A small model that answers yes/no questions on an image's attributes, trained from scratch: encoder widths [80, 160, 320], batches of 384.
Rows from block 3 of the fusion encoder, named by matrix and row number. Rows with one number belong to one neuron. Each number is 50 + 12 x the weight over its row's rms, rounded and kept within 0 to 99. All counts start at 0. After the name is the row's rms in percent of the matrix's.
# gate: MLP gate (fusion_encoder.blocks.3.mlp.gate.weight, 672x256), inputs 0-42
# fc1: MLP up (fusion_encoder.blocks.3.mlp.fc1.weight, 672x256), inputs 0-42
# fc2: MLP down (fusion_encoder.blocks.3.mlp.fc2.weight, 256x672, transposed), outputs 0-42
gate.264 111:58 58 57 52 37 05 61 58 61 65 70 73 36 42 57 41 40 61 47 45 58 46 65 39 47 34 61 51 40 45 61 50 58 55 30 30 50 41 30 54 49 58 43
fc1.264 110:59 31 62 64 46 47 80 36 37 39 34 70 56 51 44 50 36 48 54 15 38 29 53 55 67 60 48 33 17 57 50 58 66 56 44 51 38 55 39 64 62 23 51
fc2.264 110:66 49 43 68 51 43 57 60 62 72 57 45 55 67 56 69 22 63 56 31 24 45 49 68 51 26 50 57 49 38 77 36 53 42 38 53 58 47 41 52 44 47 51
gate.265 105:67 43 32 45 60 56 62 51 48 46 54 41 52 62 70 43 61 54 67 38 68 49 30 31 35 52 50 43 44 57 40 37 38 45 38 42 38 42 68 36 59 49 35
fc1.265 102:54 49 55 60 54 56 40 36 54 60 69 62 33 25 48 48 47 35 51 52 61 67 53 43 35 42 46 63 38 58 53 68 51 58 47 66 62 56 47 41 46 50 52
fc2.265 101:44 55 39 36 47 42 66 55 62 50 52 54 52 53 43 37 36 78 51 66 66 62 43 41 54 42 65 35 34 50 39 33 46 52 55 43 39 60 47 53 53 48 62
gate.266 091:41 50 38 52 83 50 54 18 26 61 67 60 31 65 50 53 48 57 48 25 45 74 48 56 47 43 51 47 36 49 56 35 78 41 43 58 58 48 44 57 52 57 47
fc1.266 079:51 63 71 52 45 54 55 49 32 46 67 78 31 61 75 43 66 33 37 23 45 55 41 57 22 41 54 52 38 56 61 60 53 42 49 31 57 52 64 63 49 64 47
fc2.266 089:33 37 43 27 44 50 57 73 52 35 73 53 39 38 30 57 43 31 54 48 42 57 40 37 25 45 29 37 54 37 53 50 56 45 60 45 31 59 53 39 51 37 58
gate.267 097:64 66 59 40 54 57 31 19 66 66 58 61 66 52 48 65 74 48 47 44 56 55 62 49 54 60 37 57 43 59 50 66 60 44 37 45 49 39 22 64 48 61 46
fc1.267 090:49 58 55 42 55 57 51 44 59 49 52 48 53 38 32 63 49 49 51 50 57 56 58 62 50 61 59 61 36 54 48 48 73 57 42 67 23 61 62 49 41 49 55
fc2.267 098:47 49 69 57 56 71 60 42 67 62 61 31 44 55 32 38 31 60 30 57 57 33 53 49 38 43 37 48 51 55 55 33 61 57 44 56 25 48 43 30 57 33 61
gate.268 105:36 52 31 48 38 39 58 64 53 31 45 44 49 52 51 38 48 56 62 72 27 54 60 65 32 46 51 33 56 50 42 47 53 27 45 46 23 47 52 40 51 51 57
fc1.268 105:65 30 41 47 56 45 57 60 43 46 63 45 56 43 50 53 59 63 42 50 54 59 54 54 46 48 14 57 46 68 48 49 52 49 37 51 62 34 28 42 49 39 69
fc2.268 100:46 49 60 65 52 35 63 40 51 42 53 60 63 60 58 34 41 48 32 55 51 57 49 59 76 54 40 50 46 49 20 46 60 32 34 56 34 38 51 53 60 45 47
gate.269 090:37 37 46 62 43 56 52 36 73 47 44 20 53 42 54 55 45 67 43 70 46 56 46 67 40 45 43 40 44 39 65 55 81 45 34 53 61 57 47 50 52 41 39
fc1.269 089:53 61 59 56 44 61 46 46 55 53 71 59 55 26 20 37 53 61 43 38 54 59 62 51 46 61 37 38 42 39 48 30 60 46 46 55 46 40 53 58 65 54 42
fc2.269 090:56 51 35 46 41 60 66 39 71 47 51 40 72 40 48 53 41 58 58 49 59 57 45 61 49 35 45 54 60 50 42 52 55 24 53 50 58 40 27 47 50 59 78
gate.270 110:48 32 45 43 53 37 63 52 53 54 58 47 63 48 39 33 70 46 37 50 43 61 52 37 52 48 37 50 81 64 38 57 57 60 49 54 52 34 54 33 64 58 42
fc1.270 105:54 52 51 41 37 27 50 71 52 27 53 59 43 51 54 61 23 43 36 39 70 45 30 50 64 50 70 43 36 39 45 39 36 32 41 53 47 41 49 63 30 53 43
fc2.270 102:26 38 63 77 39 42 19 44 46 48 33 43 42 44 60 38 10 56 32 48 54 29 77 55 40 59 40 44 57 42 32 86 52 18 34 49 30 51 45 31 57 43 38
gate.271 110:59 68 36 32 36 26 43 72 46 59 41 47 62 50 73 65 51 49 60 74 38 61 54 49 27 37 47 39 48 65 42 64 46 33 31 65 49 27 61 52 35 55 65
fc1.271 109:54 40 58 44 47 62 68 53 26 57 45 48 58 42 58 67 60 40 54 58 67 57 54 61 63 56 43 59 62 34 56 54 54 32 53 67 35 56 59 39 24 47 40
fc2.271 113:55 48 46 45 53 50 50 36 49 67 36 68 46 50 47 48 52 59 56 63 68 35 57 50 44 63 45 65 51 51 51 57 24 58 48 50 59 73 44 39 48 49 52
gate.272 092:42 63 50 46 47 49 46 62 60 50 66 57 51 49 65 46 70 44 33 30 47 61 56 51 73 68 33 64 61 28 43 72 52 54 29 37 40 52 56 50 64 40 57
fc1.272 092:64 56 38 50 46 60 59 46 64 22 34 30 40 61 58 40 50 65 54 50 51 65 56 40 19 52 51 57 46 48 54 47 56 61 45 49 55 58 33 58 47 61 79
fc2.272 089:58 34 43 58 24 50 50 46 57 58 67 45 41 46 52 44 42 49 51 44 32 47 69 55 50 33 36 45 50 59 51 55 40 66 32 56 61 32 69 37 40 35 54
gate.273 111:67 68 52 47 44 59 43 34 50 70 61 44 42 57 46 48 52 16 47 53 33 49 58 54 71 43 40 34 43 51 41 40 42 58 63 34 63 50 41 59 28 69 68
fc1.273 108:35 48 55 54 47 36 45 66 58 44 33 42 67 51 31 55 46 88 54 44 67 53 64 60 42 39 54 52 53 34 55 54 53 45 44 58 29 41 56 73 59 45 36
fc2.273 119:61 61 54 57 53 41 38 53 70 51 23 38 35 52 36 57 37 55 56 46 46 57 56 73 44 37 45 56 56 37 32 40 47 46 80 66 37 66 58 52 56 60 48
gate.274 078:51 47 40 45 68 39 44 47 61 41 46 51 30 51 63 58 64 66 56 61 53 54 46 45 38 23 48 41 70 49 39 52 58 54 50 34 48 25 24 48 63 43 43
fc1.274 082:47 56 57 47 57 51 31 36 54 61 40 56 31 79 55 61 68 55 37 50 75 72 46 55 36 28 61 37 50 65 43 50 49 82 45 61 65 52 44 62 58 47 63
fc2.274 072:42 53 60 55 66 53 60 38 51 56 63 43 63 66 63 59 52 58 62 47 49 41 48 28 68 37 47 74 30 56 42 86 63 43 43 46 55 51 53 52 31 39 45
gate.275 093:39 43 59 56 26 59 51 44 28 75 65 50 52 61 67 39 65 40 39 43 59 52 42 64 32 36 60 61 43 61 46 55 51 60 47 50 39 36 44 51 45 56 71
fc1.275 084:42 45 32 67 44 66 47 45 59 56 55 26 48 46 38 59 46 56 51 49 53 45 66 65 56 50 56 54 41 23 31 33 50 28 61 54 55 42 54 58 59 44 53
fc2.275 081:57 27 61 67 58 46 39 36 60 57 57 53 57 45 56 50 44 45 51 42 49 63 37 73 44 31 52 50 39 33 49 46 49 34 31 62 45 54 35 71 87 40 53
gate.276 097:37 58 58 62 65 64 49 42 54 66 32 36 52 50 43 47 48 48 35 42 63 18 52 58 69 46 51 53 58 56 38 47 29 45 60 60 54 39 44 40 37 73 38
fc1.276 100:74 67 44 49 43 39 52 63 36 50 54 49 63 59 51 64 49 57 79 50 52 43 43 74 33 68 50 48 35 43 54 69 52 63 48 38 51 69 64 44 40 61 58
fc2.276 097:60 47 63 47 52 74 44 67 54 53 65 55 60 58 48 65 45 45 43 55 48 41 42 59 56 47 52 67 68 63 22 77 32 36 41 47 65 66 62 53 39 45 43
gate.277 093:62 56 59 92 82 63 41 49 45 74 54 37 60 51 39 40 56 55 35 59 73 50 33 50 42 63 47 60 44 49 59 39 50 72 47 33 55 47 39 37 50 40 55
fc1.277 090:46 49 44 27 54 46 51 32 31 49 75 41 46 65 64 62 65 52 48 43 70 49 30 47 70 56 50 65 38 60 30 27 38 59 37 48 60 63 38 47 56 52 50
fc2.277 088:64 50 66 48 41 48 47 50 66 47 50 59 44 41 57 43 61 57 61 45 47 60 50 37 45 74 22 34 52 60 13 67 19 54 55 27 38 54 46 40 50 37 32
gate.278 086:63 46 23 43 55 63 46 55 16 49 62 78 46 56 44 61 46 41 49 55 29 29 34 43 54 39 36 59 54 57 27 73 46 53 21 67 55 49 47 69 41 39 37
fc1.278 085:50 49 50 44 65 46 66 37 61 44 49 70 66 58 58 54 51 51 69 70 64 71 32 48 59 39 29 34 50 30 23 32 23 46 53 66 63 64 40 79 46 31 28
fc2.278 086:51 51 41 45 53 37 48 53 53 11 53 53 37 48 21 53 73 55 39 55 69 22 44 41 57 48 38 35 50 45 49 36 36 43 72 53 46 62 63 67 50 51 37
gate.279 095:65 43 38 61 62 58 36 42 52 43 58 68 36 47 39 47 35 56 38 62 36 48 38 62 58 68 53 59 55 39 51 38 34 48 57 60 41 50 46 72 51 41 73
fc1.279 103:45 66 37 57 60 28 57 44 61 55 53 73 33 51 47 61 42 57 37 54 42 37 50 33 62 66 69 42 58 39 52 52 51 64 49 51 47 54 22 58 26 51 64
fc2.279 091:61 44 64 48 60 55 61 43 51 53 55 46 44 21 36 47 59 55 54 58 43 52 37 28 53 56 46 31 52 63 32 46 48 58 39 77 78 75 42 61 51 42 42
gate.280 100:50 56 51 11 42 49 73 25 34 42 53 59 53 48 48 63 57 55 54 49 66 44 37 44 52 57 48 53 58 43 54 45 42 43 55 64 44 82 52 44 63 53 38
fc1.280 095:58 40 47 39 62 88 44 41 49 39 49 34 53 46 69 43 46 70 53 61 60 62 46 69 56 51 54 23 49 51 60 38 44 36 79 58 60 59 60 54 66 55 58
fc2.280 100:43 39 38 26 47 65 35 40 24 62 45 28 52 55 43 36 47 65 40 66 44 56 30 68 39 28 67 41 51 46 48 38 30 62 57 62 75 34 53 59 51 40 55
gate.281 080:51 30 49 50 70 43 34 53 59 55 60 43 35 67 46 47 29 63 44 64 48 53 60 46 51 66 58 54 58 50 59 57 34 55 56 40 46 57 39 70 33 49 36
fc1.281 090:42 51 60 42 36 52 67 68 37 32 49 43 55 63 47 58 56 64 38 42 29 60 51 58 53 42 44 61 47 43 08 52 64 38 54 40 46 24 52 55 61 59 45
fc2.281 088:56 63 46 42 57 44 38 60 48 60 64 51 47 64 57 46 43 48 43 50 47 53 47 82 32 56 54 52 71 38 72 13 36 57 46 43 59 57 51 63 61 58 41
gate.282 081:43 48 31 52 52 44 65 60 53 60 64 47 77 54 49 61 55 41 51 64 34 39 49 43 13 55 52 52 61 61 43 39 55 42 70 42 35 72 47 39 39 71 72
fc1.282 080:46 59 29 27 66 57 66 53 44 48 51 42 43 50 58 49 70 56 44 31 47 63 54 67 45 58 50 62 40 75 54 69 37 36 39 26 49 68 65 52 41 75 55
fc2.282 069:58 66 66 53 46 51 57 51 49 49 48 56 55 53 36 28 77 61 67 39 46 60 48 36 64 52 29 41 46 50 32 68 43 53 75 21 66 49 22 37 57 41 43
gate.283 090:37 44 45 56 34 24 39 39 23 67 60 62 68 47 51 55 46 55 37 51 46 35 52 42 56 59 59 64 52 53 39 56 56 31 68 59 41 31 39 64 49 61 49
fc1.283 086:33 51 35 49 42 46 57 38 47 35 61 60 44 26 77 66 38 61 54 42 53 62 61 37 38 35 46 56 47 58 52 36 63 40 48 61 51 43 59 20 43 56 54
fc2.283 084:48 46 47 65 47 56 62 42 48 41 43 51 35 36 43 50 51 50 52 50 55 53 58 45 48 13 55 70 48 72 59 47 68 56 43 54 57 63 53 31 45 41 50
gate.284 112:34 54 24 43 42 52 46 56 40 48 59 39 46 29 43 61 41 55 16 41 59 62 34 45 63 69 39 53 49 42 50 50 57 48 59 54 44 50 42 80 63 34 58
fc1.284 108:49 33 31 46 30 37 46 65 77 43 43 36 49 54 43 67 58 30 46 34 51 50 54 36 53 41 64 42 51 52 57 50 70 56 49 36 52 51 32 69 49 53 47
fc2.284 110:54 44 52 57 77 34 49 52 52 50 43 53 45 44 36 52 54 62 39 58 46 51 26 40 77 50 52 54 45 55 41 52 49 40 49 65 46 50 58 38 54 50 48
gate.285 112:46 42 49 62 44 47 51 63 42 43 56 58 53 23 30 64 19 37 62 45 67 48 43 64 61 64 51 42 59 30 64 54 35 61 44 66 36 47 57 62 66 17 43
fc1.285 107:66 53 58 42 34 58 69 62 54 40 51 50 29 48 48 55 30 23 41 40 41 66 75 60 51 33 58 44 51 35 47 46 36 30 34 47 35 27 47 51 49 55 53
fc2.285 102:66 43 59 25 29 38 57 43 23 24 18 52 52 53 57 73 40 52 42 67 54 40 53 41 48 52 57 34 71 45 35 45 62 35 46 61 61 55 62 51 34 42 41
gate.286 096:41 23 33 54 60 32 42 43 65 31 62 67 05 27 67 36 46 57 55 34 47 49 39 18 52 59 66 57 44 50 48 49 60 68 32 53 56 69 73 61 39 58 49
fc1.286 094:43 40 59 42 62 49 46 48 32 80 71 67 35 47 44 56 38 53 52 49 53 46 53 54 41 35 45 37 51 40 55 48 45 57 35 60 46 52 44 74 52 42 70
fc2.286 090:56 45 43 51 62 51 22 22 35 37 43 60 67 46 43 39 60 40 58 56 43 78 54 59 38 37 42 67 37 46 65 53 57 34 51 46 47 53 53 53 51 58 55
gate.287 105:46 53 39 31 29 26 48 40 41 50 54 49 47 60 34 68 68 60 65 45 65 42 53 60 61 58 68 66 61 57 55 55 70 51 37 62 48 44 46 58 55 36 56
fc1.287 103:61 49 43 14 59 53 61 54 61 50 44 52 40 66 31 62 52 51 59 43 63 54 50 54 46 77 60 46 52 57 52 66 58 56 43 44 53 51 44 78 60 26 64
fc2.287 100:59 46 73 53 37 76 31 40 65 77 64 52 29 30 35 61 62 54 45 45 25 61 36 33 25 38 57 40 65 41 66 55 36 56 47 32 57 58 61 64 37 64 36